{"conditioning": "none", "fused_qkv": true, "inner_norm": false, "patch_size": [8, 8], "init": "kaiming_normal", "optimizer": "soap", "learning_rate": 0.0034, "shampoo_beta": 0.99, "final_lr_fraction": 0.05}
Rows from block 2 of a small image diffusion model, named by matrix and row number. Rows with one number belong to one neuron. Each number is 200 + 40 x the weight over its row's rms, rounded and kept within 0 to 999. All counts start at 0.
Before each neuron's rows are labels from the 100 images, of 14848 (inputs lightly noised), where the neuron reaches its highest value: "top examples" is what is common among them. Only what is clearly more common there than usual is listed. The data: pictures of board games with random positions, seen at a slant. In brackets: how many of the 100.
# fc1: MLP up (model.blocks.2.mlp.fc1.weight, 640x160), inputs 0-159
# fc2: MLP down (model.blocks.2.mlp.fc2.weight, 160x640, transposed), outputs 0-159

top examples: stones on a line grid (100)
fc1.360,187,184,265,245,220,171,197,162,267,191,209,218,220,199,273,325,240,263,100,189,202,184,249,213,221,181,234,251,192,211,184,207,152,218,230,128,210,151,290,199,293,225,169,192,248,166,238,158,223,252,168,203,189,234,170,129,198,211,101,219,215,167,195,183,266,193,224,138,242,217,217,215,229,175,220,138,245,177,194,206,268,244,237,144,225,267,229,231,217,193,205,301,255,222,187,215,167,180,183,193,203,233,210,187,203,155,171,324,191,163,179,188,210,199,234,217,203,250,197,245,204,194,222,167,208,223,97,197,222,170,207,154,261,139,257,186,186,201,254,212,194,156,189,182,227,182,152,193,201,153,198,162,258,158,188,257,273,213,179,178
fc2.360,189,248,169,171,221,160,221,251,181,210,287,151,274,221,211,195,219,207,172,222,183,209,170,197,191,159,200,257,178,247,169,203,248,254,232,203,213,219,196,241,233,149,125,261,220,195,177,192,237,155,211,204,242,232,207,148,259,290,232,195,163,213,274,213,174,174,214,178,139,260,201,182,205,205,226,190,195,188,121,290,167,162,227,205,228,235,211,227,197,203,151,161,232,174,131,133,149,201,245,144,249,212,117,169,229,173,238,278,147,74,164,237,246,160,219,222,252,233,200,145,236,202,147,243,243,197,188,229,234,202,188,227,169,227,232,240,159,159,167,241,195,136,155,180,189,184,206,211,238,164,250,144,232,158,190,295,247,271,271,181

top examples: stones on a line grid (96)
fc1.417,217,248,181,203,247,210,253,157,210,182,173,220,115,224,223,232,191,197,195,162,169,264,158,244,161,199,203,264,227,171,180,260,128,197,211,193,192,223,191,266,163,143,251,206,148,141,171,171,205,223,178,215,149,168,235,292,176,119,224,248,161,214,216,219,121,151,158,194,262,229,200,174,182,253,167,212,97,243,194,128,200,200,244,223,211,174,260,167,160,177,186,158,220,249,158,182,171,179,248,231,146,216,195,282,172,198,176,220,172,129,214,244,217,246,233,266,180,190,240,285,216,155,117,222,159,144,222,155,237,167,249,222,196,193,230,198,135,261,180,161,234,162,165,213,228,215,211,193,118,210,213,271,129,234,205,203,124,177,162,167
fc2.417,146,189,253,244,173,241,294,199,228,191,232,227,149,231,209,208,189,189,184,185,149,154,201,196,188,238,221,147,208,186,232,248,172,212,168,205,154,273,231,282,196,166,201,178,129,192,241,208,244,239,182,137,212,189,171,196,236,200,233,206,202,149,207,241,229,143,205,192,260,245,217,316,155,272,217,195,216,191,213,202,230,214,306,194,211,165,230,197,259,207,212,140,210,175,198,186,216,155,258,261,188,207,210,273,292,212,160,237,153,205,228,181,211,186,221,210,188,135,149,348,229,181,153,169,204,231,185,129,212,296,241,206,205,206,196,137,146,222,297,265,168,190,227,263,196,200,211,203,245,176,209,218,194,219,162,240,179,193,125,199

top examples: stones on a line grid (100)
fc1.622,179,317,244,219,204,249,206,226,239,205,170,191,57,225,132,143,162,203,263,143,177,233,163,282,209,173,223,265,235,326,212,231,153,194,250,165,197,208,168,261,186,179,205,192,185,184,176,194,249,228,149,153,216,158,168,172,198,164,169,198,236,213,235,251,148,218,185,229,239,209,159,165,245,226,178,228,162,179,179,157,203,250,215,246,185,206,226,207,178,278,237,192,121,182,205,212,198,261,163,252,205,181,196,231,170,145,181,186,129,176,259,255,176,254,190,214,148,166,142,295,180,181,141,186,210,223,243,212,212,154,163,214,171,173,247,223,180,256,166,124,180,214,191,209,210,173,179,226,190,204,231,247,232,218,228,179,185,224,110,133
fc2.622,143,207,195,174,227,219,235,211,260,159,164,196,164,227,179,166,235,231,247,178,121,243,215,237,198,157,207,199,204,197,220,155,206,203,211,282,183,191,228,192,184,151,174,260,147,231,229,170,278,210,236,142,182,174,213,191,221,155,185,224,173,209,224,217,144,210,222,169,225,253,211,241,269,243,226,227,255,220,207,248,202,243,274,246,217,172,217,195,252,254,195,145,204,188,188,194,232,178,233,244,261,180,146,211,206,177,271,224,133,147,220,276,231,238,224,198,204,243,129,205,206,208,216,151,202,205,188,192,259,124,197,263,211,198,302,345,162,179,205,180,238,187,191,253,191,215,306,214,259,186,195,263,129,149,134,235,135,213,163,131

top examples: draughts (38)
fc1.608,162,202,153,196,243,221,221,219,222,168,178,200,231,184,128,257,174,144,155,206,207,209,188,246,241,114,102,193,177,151,216,264,176,208,194,175,192,271,159,169,155,151,237,174,191,213,161,279,245,207,130,129,235,181,190,219,197,194,211,176,214,203,190,232,162,175,185,185,213,222,111,164,220,172,223,214,215,220,178,180,214,219,183,210,160,205,182,160,197,239,193,203,216,198,311,177,203,230,182,197,205,103,255,131,211,297,88,194,199,151,140,242,163,183,237,228,145,158,180,198,193,219,188,182,199,190,202,252,238,332,245,139,152,179,254,243,201,172,213,180,158,149,149,221,159,129,125,176,207,123,208,205,209,243,179,164,150,225,171,220
fc2.608,198,159,268,193,130,175,176,251,158,227,175,248,185,186,221,202,267,167,233,198,180,196,210,161,173,236,224,285,184,232,169,132,312,218,212,220,235,114,200,203,252,194,193,250,187,192,185,189,140,165,235,257,209,150,222,201,237,209,244,145,160,284,66,156,242,210,155,221,149,204,262,186,232,205,195,167,229,158,259,227,233,189,186,187,205,134,215,235,186,150,158,240,220,239,174,221,181,222,195,199,194,203,267,211,195,237,221,150,225,256,251,156,153,213,208,103,208,202,163,170,252,207,221,215,194,159,178,189,194,133,149,274,258,232,142,227,238,220,177,202,223,254,239,162,172,180,215,210,135,240,190,206,176,195,215,249,131,108,267,161

top examples: draughts (42)
fc1.22,253,198,286,232,291,227,266,245,199,258,212,210,201,209,202,118,222,192,148,202,207,156,238,217,252,251,217,205,261,117,269,258,139,246,181,169,208,223,204,214,250,183,198,258,163,247,231,227,234,290,194,247,228,191,172,179,204,167,151,223,181,230,249,224,215,221,129,252,179,209,167,182,116,174,169,159,221,160,240,160,163,209,213,190,239,194,200,133,71,185,217,170,220,238,129,269,166,148,238,210,161,155,196,176,195,293,190,249,163,178,186,177,235,187,145,256,236,173,222,212,166,134,170,252,224,201,212,202,174,163,242,150,260,245,194,234,207,234,219,178,275,254,133,184,174,182,145,155,198,188,219,186,217,181,171,254,195,202,215,201
fc2.22,159,166,227,262,206,155,197,228,184,137,259,228,213,207,187,203,176,237,153,111,152,176,158,179,243,228,166,214,208,204,216,182,210,156,168,185,210,168,231,132,228,100,222,211,267,166,196,229,252,182,220,188,236,220,239,159,238,216,242,211,205,255,191,110,228,168,273,261,223,238,270,198,224,192,222,255,231,205,212,143,190,214,196,182,220,221,219,184,268,270,184,143,159,124,198,218,182,220,218,179,278,143,226,218,223,209,271,184,168,237,216,200,178,187,198,287,258,228,224,181,184,166,257,236,203,219,275,146,290,161,236,197,211,131,249,174,229,188,153,231,154,225,227,221,168,216,280,307,172,216,286,177,201,141,187,159,190,256,158,176

top examples: stones on a line grid (90); nearly full (62)
fc1.562,264,229,236,181,208,279,243,213,259,168,183,213,164,168,256,268,222,215,260,228,224,176,261,208,260,230,159,261,222,126,208,216,88,238,166,176,211,145,244,168,197,157,258,258,176,187,207,277,209,182,153,156,177,196,220,159,234,165,145,177,197,75,154,254,237,144,143,223,289,195,243,201,240,186,205,215,222,225,190,130,132,170,244,188,157,233,189,214,125,217,179,186,202,192,227,218,222,161,167,230,164,212,199,203,219,168,163,188,180,207,203,245,142,223,167,182,227,156,201,178,226,129,241,252,174,270,228,174,215,167,187,264,218,232,239,208,277,274,199,197,111,122,167,215,203,213,257,189,218,207,158,166,194,245,248,223,212,189,226,192
fc2.562,128,247,198,225,147,269,272,166,254,114,129,249,164,193,174,126,210,123,194,130,198,193,215,152,237,180,199,194,177,186,165,260,160,138,152,229,208,124,239,185,193,160,227,224,191,171,224,194,220,191,220,202,191,223,202,228,242,146,227,137,219,205,272,138,240,211,219,200,229,257,199,247,239,165,230,192,225,233,155,182,214,186,258,191,290,206,257,225,246,206,222,193,170,163,162,188,152,159,208,239,190,239,245,165,230,201,194,220,248,227,98,108,196,215,151,256,156,205,168,261,201,196,193,163,216,221,187,201,277,187,187,239,163,191,230,238,325,201,219,238,186,207,185,216,213,179,318,212,168,182,171,185,199,278,167,192,249,197,185,153

top examples: stones on a line grid (97)
fc1.616,176,229,160,218,150,141,185,214,244,144,79,240,165,239,98,205,193,194,199,205,212,228,247,185,195,248,206,177,235,263,186,213,198,197,145,99,221,204,166,206,132,232,162,208,175,145,208,219,176,142,207,224,177,213,237,210,172,219,229,210,208,183,323,169,155,275,221,202,222,191,167,184,232,196,157,192,192,189,183,195,197,206,256,217,258,252,173,180,186,182,142,197,241,184,163,134,123,282,200,132,182,158,215,222,142,177,191,150,235,216,178,154,195,222,227,191,271,218,206,199,195,199,193,189,167,142,257,187,232,218,200,244,287,110,237,210,190,136,148,228,181,140,231,227,202,222,249,178,260,169,265,176,259,220,218,102,134,223,250,187
fc2.616,178,167,264,205,232,253,189,193,181,251,277,135,262,187,309,205,218,194,165,193,223,162,169,184,153,130,183,201,137,145,254,190,201,204,251,271,190,218,262,190,256,165,195,211,228,262,216,194,218,204,216,183,207,171,201,210,245,243,128,217,225,225,41,192,231,143,218,248,186,203,249,168,209,216,248,175,172,205,243,208,134,174,198,199,176,130,194,191,217,215,253,211,157,220,213,250,280,122,189,252,187,213,161,132,239,221,209,223,146,183,202,199,233,173,166,161,131,227,172,166,222,204,244,211,270,226,121,222,169,206,156,167,187,276,180,183,187,203,221,184,252,260,154,169,165,200,184,211,175,237,161,237,153,199,182,320,225,215,192,225

top examples: draughts (83)
fc1.586,184,297,260,224,174,158,144,194,229,167,170,321,184,173,175,156,187,261,192,138,196,172,166,218,214,85,150,185,226,267,190,150,227,181,173,208,221,171,189,239,121,238,306,230,233,148,243,207,264,172,281,242,218,231,232,208,149,196,189,265,173,271,222,195,190,201,225,168,113,201,173,250,179,203,177,161,203,161,176,242,219,191,223,159,168,231,201,159,264,226,256,213,183,191,252,231,129,205,205,181,137,195,205,213,148,186,212,244,157,223,214,283,183,215,215,158,153,170,210,185,189,181,224,186,202,240,158,187,132,242,242,156,235,232,187,244,141,233,230,162,150,241,224,138,217,198,136,191,141,208,255,214,168,233,225,227,157,145,232,197
fc2.586,216,196,210,201,185,246,184,201,147,233,160,223,211,241,231,231,245,240,220,193,155,225,201,178,180,141,181,171,166,255,179,218,172,226,229,258,213,204,154,209,229,310,213,164,253,190,245,220,171,137,194,250,262,204,115,209,182,124,201,102,151,184,210,232,168,264,99,224,197,210,270,173,164,208,263,175,146,235,181,190,267,143,164,273,275,210,182,203,180,178,176,213,155,172,211,224,221,218,177,180,187,259,141,201,163,169,333,194,236,274,238,210,229,195,228,164,223,220,215,124,247,224,177,247,200,193,238,221,187,199,209,177,176,266,277,185,251,238,197,211,143,192,210,149,206,238,278,193,263,245,257,228,210,172,232,154,167,147,194,218

top examples: stones on a line grid (100)
fc1.188,189,217,176,230,278,158,164,173,210,184,151,201,123,267,228,159,171,155,193,198,225,213,177,164,206,166,157,184,286,256,172,171,214,270,212,192,214,294,183,272,183,187,206,213,186,130,262,203,186,283,148,195,127,193,142,252,153,149,161,227,201,140,252,241,203,201,196,217,158,227,201,218,253,142,156,136,178,263,228,196,257,143,260,217,239,255,172,202,186,181,174,217,161,287,188,182,203,241,196,186,162,199,169,229,165,205,164,180,213,184,241,193,210,244,245,256,208,231,128,212,195,197,181,229,186,185,247,183,310,146,259,197,186,84,275,181,217,183,220,123,215,275,179,254,226,215,171,195,217,168,214,238,219,213,244,240,191,157,233,224
fc2.188,181,146,216,242,181,232,192,241,204,178,212,218,187,206,272,109,205,212,241,127,155,286,240,153,210,158,179,243,149,204,194,178,254,250,205,264,146,260,191,174,140,178,138,222,177,181,276,256,221,169,263,218,165,187,193,192,213,154,188,226,148,239,143,132,123,237,212,251,246,231,190,201,201,240,228,173,195,178,191,192,166,242,228,201,213,199,137,252,162,176,261,135,256,279,245,132,214,195,252,233,208,192,181,231,113,188,216,202,136,200,251,224,192,233,242,199,203,218,158,195,235,161,183,160,179,126,171,192,242,159,133,226,251,233,274,256,194,221,266,169,238,244,228,188,169,229,216,213,206,218,240,253,208,179,172,306,128,191,217,168

top examples: stones on a line grid (100); nearly empty (64)
fc1.509,234,258,212,251,149,207,213,167,248,148,191,230,221,218,217,218,221,219,236,189,188,267,155,209,180,220,187,205,252,186,190,198,202,220,258,187,273,197,230,177,286,205,244,127,218,206,210,249,133,139,79,159,170,189,193,202,209,113,167,190,259,200,152,204,231,154,172,200,198,103,286,217,260,169,203,220,186,248,206,227,144,247,231,271,219,237,130,225,187,216,167,196,228,163,217,257,260,161,190,281,205,186,181,234,295,143,179,145,238,232,206,217,160,227,233,210,228,192,229,222,229,219,175,147,144,190,163,109,200,146,261,152,244,97,239,200,209,235,240,171,170,245,194,208,244,209,196,214,224,210,115,246,233,187,181,221,232,226,208,193
fc2.509,119,299,226,147,190,223,226,170,251,211,174,188,168,214,116,183,240,199,224,146,243,169,237,184,205,208,214,188,179,125,313,224,143,201,156,204,214,157,175,269,208,175,203,156,212,229,155,199,186,161,129,174,180,249,125,225,230,103,209,158,201,207,221,234,208,206,222,250,199,177,221,223,167,274,212,159,231,223,213,176,260,181,212,201,246,202,263,165,264,293,213,222,187,228,205,220,247,222,152,311,165,212,243,227,190,205,234,203,258,270,155,179,228,233,189,234,168,175,174,230,178,223,213,169,225,209,274,187,241,213,242,255,178,288,180,219,276,204,248,185,209,160,173,181,141,200,282,233,178,218,181,198,196,301,162,168,225,223,173,211